A small model that answers yes/no questions on an image's attributes, trained from scratch.
Training: adamw at rate 0.0009, 6100 steps.
Rows from block 7 of the image encoder, named by matrix and row number. Each number is 128 + 24 x the weight over its row's rms, rounded and kept within 0 to 255. All counts start at 0. Numbers have three digits each. After the name is the row's rms in percent of the matrix's.
# convs0: expand 3x3 conv (encoder.blocks.7.convs.0.weight, 192x48x3x3), inputs 32-47, a 3x3 kernel for each
convs0.52 101:163128079125115097123105159136129122093084122104098131122123085131126123132133188158137098140102129099130206134123145119108137059096125118139107130121049120136103103124119090162138138124123152162100138197106129115117117125115148143132102126087113114120109130125172126083118117150103125176190121094130127170110091127141106132110135113106123084109146125107118128094120106150127099134136140141107131079135158105100158079132139187120048
convs0.53 101:101103115153121112129126124119083069111126132119137129108128136119096122128152170096110117134134132128150127124124000144134098137109139145129127111101120144135003098129146150132132116087129138128210133128172129186137106098112083116101131159105131133188091128129128147119118132137149144134128092129145129116152129176128111135125135135075100128123158118160150141131132136133088131126131103122129090128130129105135138145131129131084162
convs0.54 105:185129122138103149141106121140077086111116116119123125140152141123142147115067131125132122108125128132108070131133089128122090145128126137130142142113120134170119134130152150131127132077122145126128122127152118127117106080115109120102127131113135128145137123195150138126132127170137126172136130124139130110128124124133154125086091107118157113123143099150126112145131121092137132123131107125127045119124143128127135147133149130115144
convs0.55 100:161124130097127167128120138113113107093128111134093132119127117134110152141128129122132112139107080118129103145122126071090141079112144116131131179159103108117119139126132137163131132121128177143157168172137156136137105127139136189048132127126115132147129166110151122107121115128118125133148165116126091118122094105131152110093129115136104104115127126086123129093133134121118126135131106128114136078120144114122141128130152178132122
convs0.56 100:132070109112131116141146158139141145096151138122114159127088114131116113145135106151128129135084113154139129112096113069129115106123120110092110153103101125147114131129163130140151068144150181140136140123120132135119133138134132144155145139142139147098144126129128132127105154150119133160091123137103113111132115135129109137136124138201100117172121054091120122132116137131111136146131148119129142148117135110135123086141183087124136
convs0.57 099:185127138148113142147126135150130111117126133132185139137138136130150143103024125116115173120119133124085085141143084106123086133132125124119129140112115153140120126113151131120122138088101136113124156136160128115106103101112108106124133165117124132125153133177136122134119142162116124141126127128122119108106124125131133136137124130133138118130124037148128125152143124121127134151139138135117062132152140113140131118138129128132159
convs0.58 100:130118157102186190135127128140167205117133110136079132123087115113122165130177133140103116153160182126096080129127183136167098118080113170151132125125140121135121127126144123127126136122152126133137107083139131161132148166129119123055129104058157125130125120132117173127115114133126130124129133181124115109116140131131130143152124110126093076135133135125129132129110121147122135134132127128147143142071103126127138114135124127184160
convs0.59 100:166133158130134119120124124124134143139155148145133118126126117142151129144152139090084110175163163162163158164146160131110104139138139087081130139099130115143128122134158127216169126119140125094115146161148130142113074040116143120123124125123115121078103127129116102099128194121082131131124083095143154131077062096147122119076071137123125133121135119133132132123133098126113108102123148164128132117133141161178127109124119141075082
convs0.60 100:129114134134125124127152147114127132131075128125127129134100149132109160150185153117126127129129060150101140111119086133128109105119112107151104117121116129108148152105135121131133086142140130124179128127154152135134126164119121124120141070162123139199126133154141141168137066133141135120131202117131106121113135122133178118129164127131136136129132168139157161124138159110124117132147112159121133127091134148107140135131175120188129
convs0.61 097:130133152147133121142138174144117106064140186099079150135151137133121133151126138127133157131134142129132109093142116120127102125142129103119121160113124130128143124097147129119101097092091127133148160124164155079118077107106100159139115132125130132144141132140138126140151127158120143124130180121127165127111149130115126131111128139177101136167123110115092118127114123127137132133131119123120135118104128167123101131144112133165134
convs0.62 100:137172097091126135101060124115183162145113158124088127120135121115155143132153145168194122113118121137136162144143086133065090081054093133118118132136132152134149138160149089108123126114129130122142106155178135165140125122166112100120114104122108124122098132112183218141128129139122130128133130127124104107136102109156134117126125138137129134132132134140106100128118086156154131120138110154123134105101126148140143097127109150135112
convs0.63 101:089127154108123164118080144176123135121095108135150179112132148109170148124127107124111120135132150127126112122114124126091101133086141130127141122107122091057074061119151101123140131128135113123123132148142131141126134050085101052116132127125103138125120130104113125095104161135129150135139132126117169142130122136136111112134115141112120126123125130125130131126120133122139136162108132121090127107127169108140133133133137167153127
convs0.64 101:115131144113124150132127118077136125126097086130126117109088122117078140131122090135127123108121101127111114122128107138129097117134143146196147116167144106119117150128113131143139132133149116106149118098194130093088149162152133197100146160145123130143121127137128105097139097121137128133135124119102046106114115116129182125135121113120124127070121129117146130123164164126160175134177131136136103128139128120111109136124154128125143
convs0.65 099:137122147155125127149159132111105140154097090156115102131154123140135140132123109160095146123118133151107057091104115124117119080147157150145116140153140149123154149128139142108139125129138127131138156133109181151119168110127126126154121093150135179145125155121137136130132156140131125092088143124133130119131145135112149129129128091133143116136118135141137118132117130127101136113055121112113136126093126135216127171137123106136149
convs0.66 099:166138120195122070132177155136115124091039116130125128143133141133118109138163164160151168113129154138166161097107072122162111142148134111148135116115126128135144123078128146138124128096112154150142156114140125125128123127128126125162130130170139151160132148164125130158139112121163194149144125114119131125125131194151128132117137159121118145162168134113103123156134127115112086131112109128117092143129125144119121134158155126110112
convs0.67 100:127181139133103154122106131153145096135123099119165199110169103117147129127103113122124120088117101137123095134131129134110117120081100143133119124094084186114128101082154157122155109132072126159114126129160160152169158137138135118110165156135126136127130130126140150130121108182136137148095153131131130132105149129043104124144116088097114125133111132131083128128136146102138135146129147129125096128127135111109130182142166092152139
convs0.68 099:139154139126133131091124123132165159131136137128128127133130168127152181123145156135140134128196130138161119118117111122073090128098137073129093110129105101133135141135101134128137096116127131153167105147187108128161118129092124139117130159130103132131127158192109133131130116105144116129142088098114123158121103120106075106031127138106132131136130134120130109129102098104110113140131110111128063160163125159125123196115129120087108
convs0.69 098:133137151129123080130121126121131153112130122113119126126123132140149159155147139128107139118158189171156143131121136135139073082127128094102074125109102120129141122151132154155150124125116141133115122099132174133120107074086090104114121130124123148127129115119157123147164201164126122123121113109126126114090075112127128143092078120138131124138134134116129085168117096125124131117115139138152136100105111137186116140128109123117122
convs0.70 098:160196109147184121119125125105119090152173176128125121159162147181133123142132118173124148177146143147130123124135123043119124095122125103129129110176127094115130141141112141125132124128125127115111152145147135120143118121128127148157116125125121122132134140134109112121135129130127111130118131118128131123117073076145162129118120121131131108123117129066129118077099111126120115128124129137137141126104089108140130111094118135128115
convs0.71 100:123121125175117072169120073152139153136129121121119153104115129122102125135103128124107114130105151122101120114144127106171042126143059127134134090122142106131139162105110173144094130123088129121130169120141156129144136154126103144168104140156125116126135129162107123168190116128131132128109138162141142136126106158092065126114142131104123136137124133131133121142135107128131108112124130138138110175136103146119114125139140101123158
convs0.72 099:138138119139131068127134121139156135131148150129139140126140116188129115162140056130133142192146117109150141130118139128108129105127125079148111118141139094111131151127132134134116122123128103117090118134099151132124109111142128157156111115184147130116131127102139113099154108119129120119145137117154106084131129107121120104126178121088147130115127126128125112084111122111090094138170205132123173090138165129093109123113124188132099
convs0.73 100:090096140138110143151113110117116113124127120127135151126083127100073127138094157120118086075112147118143178130131138118141126146134026170144114138136134130183144112126133137117132124110065123144131129107146138130159163169120142184150114220130112115114150128120120133162117094138125111131124101123154139123123135150097061114136119106118109125127128148129132126134132116105123086128128125122156132140175131098074141143109094120085117
convs0.74 100:122126132112128157117153138104129181124113108126144137108123125101123159098126125114106126122125221130149112138134148155136107150138097142122120119126107103112115073110073112110129116134194112122097099083138101099170125099116097085102084079146141153114146137117112084131143136125159141114141129135142136148138124094153128109187133131143122122134102115150151113156138058134091120126124169132149168124158134135156108145125037115086127
convs0.75 100:154115118126140116114142156109116119118128124152152131146133135161152133157164153133136158164179152170171144129121120106097110128139129127054129143108134101124133110127110115128116122096129142105123151123130132130150103049102125118105113071109156163132152153125117111107133209132115142127106101084145166144119140126153134107114122177160144171129153116115130136138140116128104047108119145118122139126150156149197127125125092136050050
convs0.76 100:126155166122106150135113141182120109143143167136188219134126132137120131127118127130129128127094109141119119084119129091140150127107100144200154102123079111031083126063119117085128095145151143130133143112135097126160124160129122133109135136159146152145134093055104098118106094119129129125084133116098134128104141121098126085184137099147125124139089118129123139128111130111133131135129124136140163200176175112068124139118134099130141
convs0.77 100:111069078086123131138179188126126164121151141117119123125121129135101130139146168123125128129068123129142133116095114115125133116108120140128130136123127143168137105066074126127132133132126128161174129107125125134130118128144134134094118122097136133144149127132134143139127125133128114125117110130094014083133112134127164149186197149148102075133140137137123107117130139134113126150161133101163123113110084131121134128134139125125138
convs0.78 102:127132166115134230128129172154139129137129133130160158135136157147129149140167117126106139157112112130116121123142134082121138121097103123124118104094108061039095103120156115134151131160207125125122145116117091115126119100130123093077101062088132110126149126095116124122127164132129207147135192140137133145126131141120137127179125134141070126106100128118100127085117143129137148132128124111109152126129152122129129123132143148176131
convs0.79 100:124114115122136127127146139132175171111114109131132123127126126096135128113157122141179174126157138127136134136109117140116089141141132143127116126121127109095143188186117159158149131124124147129126090110146085084099146132104128127146142118150118134118123137149114115122118139164158139132162157129078127140142143103149156136109134142074088117098097121117130108159152122101123116127121136112115112117131145122144125163139127138154110
convs0.80 097:151128157144131119151141117119116129134160124121119156115129126152129173149116115126130130135125195184162127131106144128149108095136126116124117077093084105166151132096139166153119090151193128132127128112122158158134108100104114115100113127126140155118111095125133113154170177139128135129128112128122147159068082100130104113097112120132129125135127114127129114114117109081120129119092114144143153131132115130138126108145114109058133
convs0.81 097:128129164121135143144089078159148139188171125116105135122126135110113157143136140163124116130103127121093129109131121101139110098127053140092157142125124135119104128155126124135066110181109121126156130125147173138158140126120155129081124084120124087128146111142134146165118117080092098116142232186150124129110129132117065144133117131142118117137122140129126126119128121125126120132141123151174137125089083110130103088126124128193169
convs0.82 098:170131119190169094137128129133133116129124144090093161137111093185131104161139095131135146161138077113139102136126128071136124081116149090161085111132122082125157147119127124119112145130127123123093145111134144124134109128121097117127087121145118138124180105128142118125149114136151126132191136097128094124129122134130130078130130056109130126105129148126103123095117142116123141172159134118146116095131133114111118139112141190127121
convs0.83 101:099143123130180107119124127131148146108116117126119147086129133130152137129129121115135129145151145130125128118119131126111128122104143124133152081098126114118115131133075153159092119167129112137162118146126135140124127133140095109144116103136117128148136148162137133125166120082193137106141160129136120110148126127113011065094129142110126133161145135131129132115126125137142118126133129092083098138140128143115107146129130140130116
convs0.84 098:141133131156137094144173126130185191178110073138180131134114131151140131141169115107102178118133119134117135080127111125119096120109126131185121097111129127128140141088092147127118112128046187153145133140148132164147096116117129126123137126171133182161118128140136152174135118125137129121127118099123071117157124153127128129180182118114113136115126181148148126139119156153120128124129148127125070161122122115115102131123153125134124
convs0.85 099:163134097127111128138125191143114127090092105125126140168129069129122120131137184174112078105091127117129154138112144136128151093090107121127119147128040139129085097145134091150155121120150138226096131157088134134126110111128155145146125129109099152100111150101143133094098135147119129159162123130137109127141112153132100104110119111107096024118129117087113133121122093139128098142128165128117132101127147080130135111138129139124116
convs0.86 101:095126148111131149131136160132106133152134130121141144131152156142129144114075119120135147124137161134063116101146141099111118123109135118059133123112127121081111055092115111099129127125131128129143187149163136119099124119127129128138157133132122087115130123129137128126121158126110119110130150129088125119093083114113134123216128153159128128119070086119072116100110119095141124174140118141151141120149148113122131123111132123155140
convs0.87 100:122076137136122095120155117129158128124130116097087126129098125126084116151130067132132134119108061139132123118110081130133117090178163102140122087141119101135174122121155113131152131137161120127130121118123131079074141137107124136124133136222106141161140132131147099126131116126151121126136119102088116105101124128142138130120133098104096109107135107131136133143135162116131154156129144159148129120133151126124099141105143132111119
convs0.88 100:076144111112179131053127124121123137103118133151146151092131129123183131118124111128143162166159130134050143094106103135122131112109138136138142081113125099113126119146111128190133125200095128133177119143141155189115119104126085098118136105139130130165124114121127128114141121123150128109130129102141124109167128120118030095131126131124116113146137127122129118100114130110141117136140118126129124125131156128121115149127149138129116
convs0.89 099:113108135138109146120133111125132108159127130147159152139147146151129146140133125167126124140108132135137125093076118113126136119120114153125146111074069134103112129131137105114091128178184181132157130113091120121120147128115128064048080070109144135133130135125115116114118134122120197139125124126128125129120167117130138105181175160137136145142130131131134143077127117135130132110106111134126164152146190128151136103156123122117126
convs0.90 102:117118131130142136127132137129141143135140121075106123139119120154123116175148105175169125144171131114122113072075140038088113136105142126132125129148130075043071125132141131117122127141139129131129190155135123140132130145114127141110082088108126116104140123135117130124126110110127106137146145141108107039111122111145127142149174124101153105126107097088091127097118127140133125142147165117161158076077093107093118129100136196191177
convs0.91 100:132132146138129125108119086141142118163167141134140137124126087124130122134131125119098120138129126176164132158126126138129125139131135030126136124108142105107095155135174177134125115126130115088117125122126122138100122094187134145162123127126096132125084125106108107073161163107126134127126122126146128102076125117126121122000111132031098157135134135127148151135125127108121131130131165163127135116125161149138096128132109127115127
convs0.92 100:137144134134142118126125101127130122132120063107109099133128125132128127155127093127124159115125118154112094125133088126131111097121143083109125065117143110122140124117124135124082131148096129126131111110150134137122113115137108119110125094128136126139139124151120126137151132113157127093127134124123097125119125171114146127100117104057116152121130193125125128128154188080152181127160133145152078102072126141121102219132129120128128
convs0.93 099:136139181143137143131130128143141112141126113141158151147165157152136138157167140142131126159090108120140120124121141092117129127106098128126138063022105111091093130125128097156120116193141162165172134133127121127120123101116101073109087061036130118125137132133122125130134139110119223145143179159125121126139114120130146106135143158078078152132116138120100125090117128143124127112111108114116136133129150129138104107158121164154152
convs0.94 098:081135118072135134098150197109137138126135147122121126134154150106133149106111197127136124122128130133101128147122117137088112124090102118129125133157118137136144090131069104113125117169125109154191117139159116116137095125131145128150169131114120134134146156159131139162146133128136129138131147103126080122128081100137133137135156164130131103111086111129121083105136091119130145115119110119154120148159127161125131135128125106144102
convs0.95 098:122147156127095114118065048135130090128166129123147143108131125111122125133122088119103130144137140134140138160129131141113125143121133100123163143132132116118118153142132125122117139117127075095118113114136131120106139107189154192139132146138108128126128124114121128049161131103127114130123116127177115089109144126127121135048102143092127165129136144133138146131126134139157143129146176140131127092129154161136089119098121128114132
convs0.96 098:154167078130143108161119144147159118083084136132107112144126117156209137158153146136172129128120146126150170142149136133119122099097117134125103134127127119131138090128127086119139145097113147132101128166157147132138085119101077090128080103122117127102134126121160154156113145175125134121126123102130133152069019124146123132128113131131139142086122125126107124127122099132124093130131135133124117121116114119127132106132106138118071
convs0.97 103:113113119126131140141219135125105111125113121132197131126149147104089119136162164127133134127119124134215139140110143132139141123119079135143126200123175105165131082100126107118125124127132112133128157116128134132197146137128215139135108125131123148134129135138124112136099113113080139121167036140124118140114129129114077104151141121138107136117132140138137139125150144121067085141137144128132136130199127104099134072124110148043136
convs0.98 100:149147138141141126146114094135126104134129149110095084145131136156130137145127119168139129146134157126136160131130158040092090136147105121132128130187124084069139132097098132118129133125128142139107185174154124086151135131116115139124096119125124131105147141152116114148131136134120102129125129113094127125084068092161179139125131137120161125103131153068117128125126141182139124123126153126127126104098031128124127119096141169157115
convs0.99 101:108115124130129130126106124119114115117123140117080125125143143126111140154118121124138160150138133129078118103107113138122104098116105117123083140151138083061112134093146063087126118145121120118127103129152142116142119121074124130095130088122128128144138126129146126122116100153124120116164227149132143163142141122134148120158144128184139142126125154171145144129099137094147139146138112145127134077102143134127130062083130155199139
convs0.100 100:090123131138115121149118144106068088082101141110120177102128133095097129164120152126114148092091150138130133086121115111146112124133086145127114126123133127153132103086128174133104133109120146170155183080132133126147132117105125141151111150141174154147160146135115129140162123133131166130115136134140171147125143178128066140126132113123115132152119106122133126130112104109077068081089121100105120142126127155129113153153111133124122
convs0.101 098:134134083127125157133115130128133129123121155126123120139136094131177172143168163134187133129135168135149172130131094119114116102058076149109106141141136151144109103150146131100141153104091139139174129160201192191153130128139125132130129134114119118134111126125140212154107135149113114112113120124093125133109074127136101133121114135130136133114115102121096084137101044146125089149143091151127116109108117106138136104121083127141128
convs0.102 099:143142129088113123130130137122116127106111109168153132179205160140142155096124126139139157104122136069162137120117129096103094127112073129115131103133125126149167149178096134110104162088088129148181149153146138126134125084122106131159141127130128125167156139156123136143167160134149122125116099130127118108130124098105123114113124163111171129116142146113123088144141118125123076111090107085127125133189149127159112151129113143087111
convs0.103 101:158142211143125138148099084116110119114081112135135160129145153124122166128096151116127113095105153133129125120133135167129127140111092150120116138112124146177126106093120128124097126087035157133122106101120126131093089082053103098102127132124141140126154142137134133129130139148134146134118131122161151126146136130125142142117106110121135121119159132173141085144155086097122123133141133129130111135127139135132127154164069126107126
convs0.104 101:084134146116110148146132152151100096169146166141187200131115133142140125127134134128130126129114105168135130072114136122145167112111120132157136050112109147070123114115088082128155047119127152135135120126127151178154121144118110117115162128145175142141129092082151141128126122115147145127091151109079122121096123112106122063174133108132164116136122138124119127115088123062115128122103126158136159151126161129114120158127134095138125
convs0.105 101:120126147111132119140119121103102121095074102109125148166156193127136131109115120139147168109098133080114113110097070058141123128157128134134144146144139131129149152186141134109133164132125194130152130107121127095126157122117115077158097126140131153131181130154134137134168225153153131131136131144091097073124161129132124155150126123126150131124127107113137113143156133160127128120065127113111098122153127135193142147148137157135137
convs0.106 101:127141173143110130135118087141159168141134101124140134093134125106134149135117130108117112103148161131114101171155162194109091130128114150123069134115133120111127161132185126102123138132064121119092112111158130118105171133127136170130099140102092142110144148146132129119121146185139146146128153144124129125125151135120138130104106086079124166107108149138137130133117143140145151141119143127130070115128152129164151140139105135174158
convs0.107 101:126134135099129145144108136093120139085127112119121129129127109116228190134133127129075121118185173114111105126133166074050080149124146136055157159074040148151129125119101105159131133106124126146122128180204129127124128067140128127115160128126134129096160151130120131117128171120150136134136120125137239146129131094121138136127121166124115126119143108137132119155117104122130126128087157119089131124122137146140102166132119127127129
convs0.108 100:151114136171132128177162112146139062139124125131144123122129151168134115196137110163162133184172113199143201146101099112082129108124121123141128125139174099125177129143138138129141143126136123105124149160128144128141122143077134153139100124154114133119128142145127110143120140139124122126144137134130120138076097138086114133115142121085145181110121182109120154093121174076098109127130126123115110134141115118120152109111158123119108
convs0.109 099:148126117147125124166140161132128106134120163138102151151081092117126095182183126116086120096123102125134133131159133145126141131088142146124129134110104086141168105137149072129161105062093148143102133146132121192120139135146126129192095127154130133101131132099170172127089127140125132135167117098128122134124133117171124124144115141114124112068154130122132150126121141142124127139137158148116128109116152101124121086126133132107068
convs0.110 099:121154147105092129126071079139156133100075122134124123105142135107129142133072139109140151121143173112085142176131144141099099118130081134097085126110124138123165173196143102121114121111079082112085127134137139104124181128134138113127142114129089124120140143169129126135126185177163161132120160109096118109112137109067122109123111117137173158133128157152118126122159115091157117159130148092103077126149121176222177131144107112157114
convs0.111 097:099168127117130138145120118108118126107138134147134113172195109115131127096125138158171108138119149131136129089095135132134122167102072127141125143170121116117112124124183106099156130127186137129119127152136117138174139150141174132130129134123148130115106118136084170143115104128116098135136123153104130125108127097132115118156154113138148078102073133116103135114098127123120117116120137133121132158123069139123151091091158122124191
convs0.112 098:134177146136101157149136138142119098150146115090119129121121093126125140142127121086074115115124119133124114134153138111102119123106121126090125151132123110154152127164158157127139082093116125112112137114142171212129151118145190175117124131131123114140127120108163193134112125121105083091174145146147144126080103111117114112122085107152133125127136186124129191137129133082117147129134125146163124098059126110125131127114122127114132
convs0.113 100:115130137127141171124127123121158166123121121149141132106141135079148172127141129097123130122130176125122120151118144176120130138132123122053111107074120076065133130136116133131104152144123083126098094116124113115102130098129131100127110050113126137117131134125112109122140199135188212121152158123125158130184201112152157118085095139072129135121128157151122128147131088137138135130115151111110148111132144171200116178171081168184117
convs0.114 099:117125111108127122120145198111158142136167138123127121148130125140149128110128151154166116130134126133124107129110121129072135120088154099137124124152125130165140130128080119105116146133132122164157106154127120128117092148115106141135138149071110132124143158128122180134170124141152096128125099128132106134128103124122129142123169152121159122071126088110077095104126111128135152107129113130158130137137126183120143207106123125111126
convs0.115 096:090116131103184179118173151129123155126133144144133137087118159115125132086128149128153154160103144109094122126123100132104130137112129124085135089077128098105108033094101108152126131158128134139199124143130125151118132121130148118134133068107135125133123117128098121122115143094124129079152135130117116107120093106094084121201101150118043105105088101101103116060129115124130111136126127131139160133144134121118118116147115143142141
convs0.116 099:103139210127200169128133118141155137136153143119125123135134153131142131128124149140138112156116141123122159124125143116123094118121096126115127098117138094114100124131152166165124169163123133137170186153135169173132138150137135086129117081111126079113130132187118136167102073070128133118132149142131125079097105104123121125130114120110120113109115125086105124081128135124128110125161158127131139122099084101080109120163129133145149
convs0.117 099:125109168128136179142142128093118102133101077101119078129108148143123142140127112128115113110132067148116120112122117115126118106113118121131134081145170122129126113125138131127130122125133118115150117124136151149138095134117120139093122118135142114127136151139160155150145114089145124115140151142162130122101155131128150126156129114108131143116129149135142161111148181115142141098140128140128084106054109114119107159125158126142143
convs0.118 100:097109107108141121123157210124116126101115109127126131096089131121130152117162194104129120120145089127122121120115081124113113126094146119123109119124124146162113116133119128103103073089131131121145126136185150190150138138132129115118163127110128129190111094147119167163122090127144107122120122137128119125138141144125171122121134121124134135145166153130174142108117123091116087140195098125149038128089105135127144147112139110120130
convs0.119 102:058130161086123128134126124138085107126092089132126129110154124108108131100104128135146093120055130113126113094013122132133125132158153133146206117125108104125126104125151120128176164139128124194164116127106115072116150113138136095154128142172131191136124126129123116114130174110129136127140090126117102073125122121146115146158134151112116101100120134136114133135137130159137129128034153133128127133188132125119104118159133155128129
convs0.120 100:133151136164220130117153144125132131120105117129078116145110113124153137147189127119085124072136134139123121084127146131144115125123142150127107083127116132101151112147158142128142126158121135123107130134135115139132132113126058097136154095130167124102113126115096134119143129144146120130059147131125122135123074125070128149109097113091106129131111133137165123162106119095139135130141144126166146170117129128163125159084120063173118
convs0.121 101:098162126108154141125103088148143167100108093115099131101135135107132141106103142105115132113103162111130144169146163134128107125123108132089133128098113145130138131186107126154127117125117073106089114136133150114131165101150138087125122137157088089115124138155134139135120152118129146129115131123116128108112107125077060107124090130149132130195144168156146132150150123126152112161146198122121122128153120151163133125157128105128120
convs0.122 100:131129104121157089122136110130115097121133131134117101138110098126155075149210094122126083126123109118156120120139157130135165124106141078108098088124116123122133122150132084126126112120125152138101097137066116166105076092117126123151124131143120096106130103112151126126125137150130116136141102109128122120205135139184057075135130078117127065124167100137128153119114160129087155158149145137132142125143136105124156138112155137115122
convs0.123 102:091120107118132129113105104130136154156131154145124141130132114108133125116161134141158127123136181128158159129120124143132129145112117153140106132134112116131126125143176100124201110123154124138096105125101104134100138139154150136192129130155090127124123133128127133127099120130120123133136116105125136131165130122163093112139136069127125064124149123124108101133120115127098130123118128126118127127122129115115139132119154136117114
convs0.124 101:126136136171168122127139124083120116105148117134112117140141130154141137103123122138136163135142143110133121080124120101136123094146122124112130125158137101130138134167147143110129149081116128112127179140139148126146129092149092137142115138132135135125130122127143134166148137124125084116179168143135127127134075114155122131137132126145160131122127125118127132143073120141083132125118130146145134118130088118164122112073120192129139
convs0.125 099:108114111144136136171193135161124101176144122117171118116126154124111117157134160127133121145140082178169135156128121128114171104086115125125107172147151157191144120121159118104126077073124116129119134107116172177165132134078195156149126139138091118125121124114127148128092118142068093123127081142124130132090113127072092089130135095143146139133154147135137153119123146054054078137133109139143128130144122123113196110085132105060130
convs0.126 101:126134125101116108128140147110118086117142128110111150140197150127116115133128079143170127128068118136143129091065077061130107136128130137074136139130124150152138109128159143118135091151142150162204140122128121129116135134130126139125128152179146138147140123121130139122097128137130118127107123128112128115130110125131096102146114177148130145195131117103101111133119121140121128128117112098147142140125147127125135138124130085120129
convs0.127 099:137116111149154112117123139125134121140133145115125135129091123127120116139140151115129132142141075127127149143145062150144134105149167046105140113126083145133102134133123152122130110104174129111156093137134148125101102145120147133134131151138073109168081116141119118119167128112153127130122107117135145119120142142119118113040116127064114111144164123129129126103119127115089126135135095166132092109120139176140119155116183116108125
convs0.128 100:126174114131130115129147139157123137116115109087097072132129131135130126120108149162147173132183127122120125122129117118117106170156136084062102126094133133138133090168112120145120044074109123124129147131135116105127121081128124122139145144127117117130119125174127113147111147117120125123172144123127131115111128117110142119119090138137130127160112142079132110124140128062130120173164136124132088120141067110121105114127138123110140
convs0.129 103:130106132148125118133160101129131116125096077120122112128136137138137117138134100171132126129153076144130080088068066121112123125136142121132133122141159120126106145141140136115135100115139143129132137161094141188125108118060105120125118124140111127136125135132127135136132130145130105126127110161118103118122122179109127123129142094105159125122122126128107118130118171118076129131128113132127113133122114113164140148118173128110180
convs0.130 098:140123112158157116113127133143136094149119131104135134124127120134150120123153132135140148192160115135152171186121106141123139129138151066140127101128135115122132191128154200143134142120150120111114106133127131125087086142130140129168127126163084137135066126127101098084135124112135123129154144117124110114087112147122107126028133128030126136139151133133121130081097124113078078130128122168125113111118160143120126138116137148133100
convs0.131 099:091116180097097164111144140126132089134127135126121065116134161127125119121143183175225111199152079135126146104122090136094155133116131106111131108134101129128128098129134114130151093138144128124201089152119102144134128129052136164094141137083110106126097127127116144139126122126130101140129103125164132116131127142130124136136134134127144118118127123090071133079094128128141157122170097135131123142131118130099130132106168115124127
convs0.132 100:166125108165124104110122127123150145087101149144146152133118125153112137118134092136146164152115139142136124110111073139130047077102124107125127132121192141132128127171128106129112140090118139130137114135196138123123086120133101116161148126143121135157117120149125130126140133132080136096068109122082088123069119129124121135126103151171135175148140077125131130143155099146153138184149125168127101160148175129160125065154072109135121
convs0.133 099:137122137117131148108108124129126130120143145108111068144115116131138124140252158145128144103137136124202146086099130114129141103038083126163143143101095069107114143123082105082121132127123147165147132130141125152203104133130128104126091130129134151122168157121131138148135132116149155145169099114112124145142172131122072099117138146128096140139152132126133116157112100123111116134112132085100130123153135153120093169141118156106106
convs0.134 102:119125122128131119158125135114119101133127153140125128134148139143123123152127139143175151133143126144097141099104104089125126091151116099139101135165140131006125159114138110079121083129118121134139151137148151079136128189129136155125131056130137150169153129146164127126131070140127122116127243157103118138125137148111166112114172130166145126155131175133127143131090128102156126139129109122119127125102128156114138118085144125237144
convs0.135 102:125136115118132078110132136127113135164138099153099089138148132118148131119136133196125140131173145158071053132148126126130094092126152128104096187108127123116136127098132062104143121136143110129164165111156137130132155100134171121139144112043120127117132133122129118115095134142095138127120135144140179129146120111125128133130140169151118140114106139125132093113120128116130204125111128121165172140119121124141124099116094097136145
convs0.136 100:133133127136139139120133137145135154117128129133114129123134115126119143134133110119139112143130107088130124133069132088085122121116102155138133145164124126121099128098127144128113084127144128185159183157171145136134132128133148148122135143171130136118147152155123118115098104130124118128097121129042099113117112076126144118132131124136129105139128065095130124104139136121103105155158132079116126121125127102093128105129139122123164
convs0.137 099:111135121110168177092108133135168145127133116105075063127125127110138164129175202135131121130160128127154150131132132137117123097078085131122081176154142129130114142143142106073130092098142118121111119135129160176173156132130138119120116095114101111111121163145147184195108083129113102133131129142122120135169182152142150136126129103158140130158142141136141130140125133130110124134171135129112087103078084131121164075096131129118126
convs0.138 101:125136126122139108125140108113137115113109124132129111131132123148147121146180076115130130093176107112127110130123155112089123112068135092124087125179130079097127138125130122093124137134128127124128119122123166153129044124117082156154093067153136114096186137112133143127140097148158110127182184134162127110126157080116136092118150122108176129110126129142138123126113129117129116127170136124142159057080132130103131163103132199173130
convs0.139 099:110129133099125176125135151148128136134135123163125131090116124083157173117125135128119130129121180149132055134105108138121109131128153175166153120092104054097082067065132108122147130146168122138139146116183113112131164129130167044102117113108127174130126131120088079101067139123132154104133095127112148128128104070151112143189121129101103125100087120133128138114131109137132143135095136123131173152173135106126125119154068127110142
convs0.140 106:115147198120127100138121109122113122129114098121123134126151137115125124126122131116130067143103125118147146100074129130139116146136129134141151124077134128138109124124169112146135143125119145159153127108130112124143120091124129130184132182127144174116128131140115137129126128091124148127132120141149126109138128127125090151109115129108095135104129139137123129132138155131125110090104158123121117130125097141107114108167126142117128
convs0.141 097:121152143145132094129124118112122110113113116125085130140144157156126131144111113139149183126132127095088072096122083086136087103176132102125121101150129118106127091146171108117123126126143127106135145128128130041090153142156101138138116143139148128151132126132131121128134121125129125138142188138080095119082069153135135145138125124161142128136121118117125115128108120127172185134128112135150123130135116139151116107090138131165189
convs0.142 098:103090108134142135125150199119121163130128128128108114136135177128123140117130177129155175119126119132102110119122073121118113124123164115129128127143131116130112099120094122114127119118138139141208130125163117079101123150124141138135143126085109129173135149183103101105134136141140131138106131129071040102120089121137154147204192188130124121079081096106110121119129116088108129144151102125156101157154122117129128142132145121126149
convs0.143 102:085113127085134115112131123110133128101135122181136128114140122063147134110177121135128135081155123094145123096110160124126145129084109120079111138123112131128180136157107132131128137113059118130119092132118110159151145079095117127143145127162163129098163122092130149124144207150153126137131115111131159128191174124140125105096109129090131113118143162130134105185126083128123074106105148075133149104141155147193102161135123171127077
convs0.144 100:109152182128141164134126154150129112128113091124154158116141137126126129125114132133144111131096111119112116083049101109123120136128129160202192098076094125088073095079126133107148150155129141178190134117135106085123139124119093100135144155115149187145119117130113115120112099075134158146120111138097116106121129125124120150125124133070094117139102114133129145114122156155158128127117135124117122131147123108050082135147147154159169
convs0.145 098:127119126137130120142153120086056086100120078116113125165118140131125119131132123135123127076117069125159092102116089115162134144123119130134129138129132134188141130154134142122131060048123162148156132074120127145151133101134128135179130155138154148145137118148130143164148134161125122161115104174127124077120141136093114122120131118139136146161162129128156120151127144111096115122090144129167099176156115119132124134125125111074136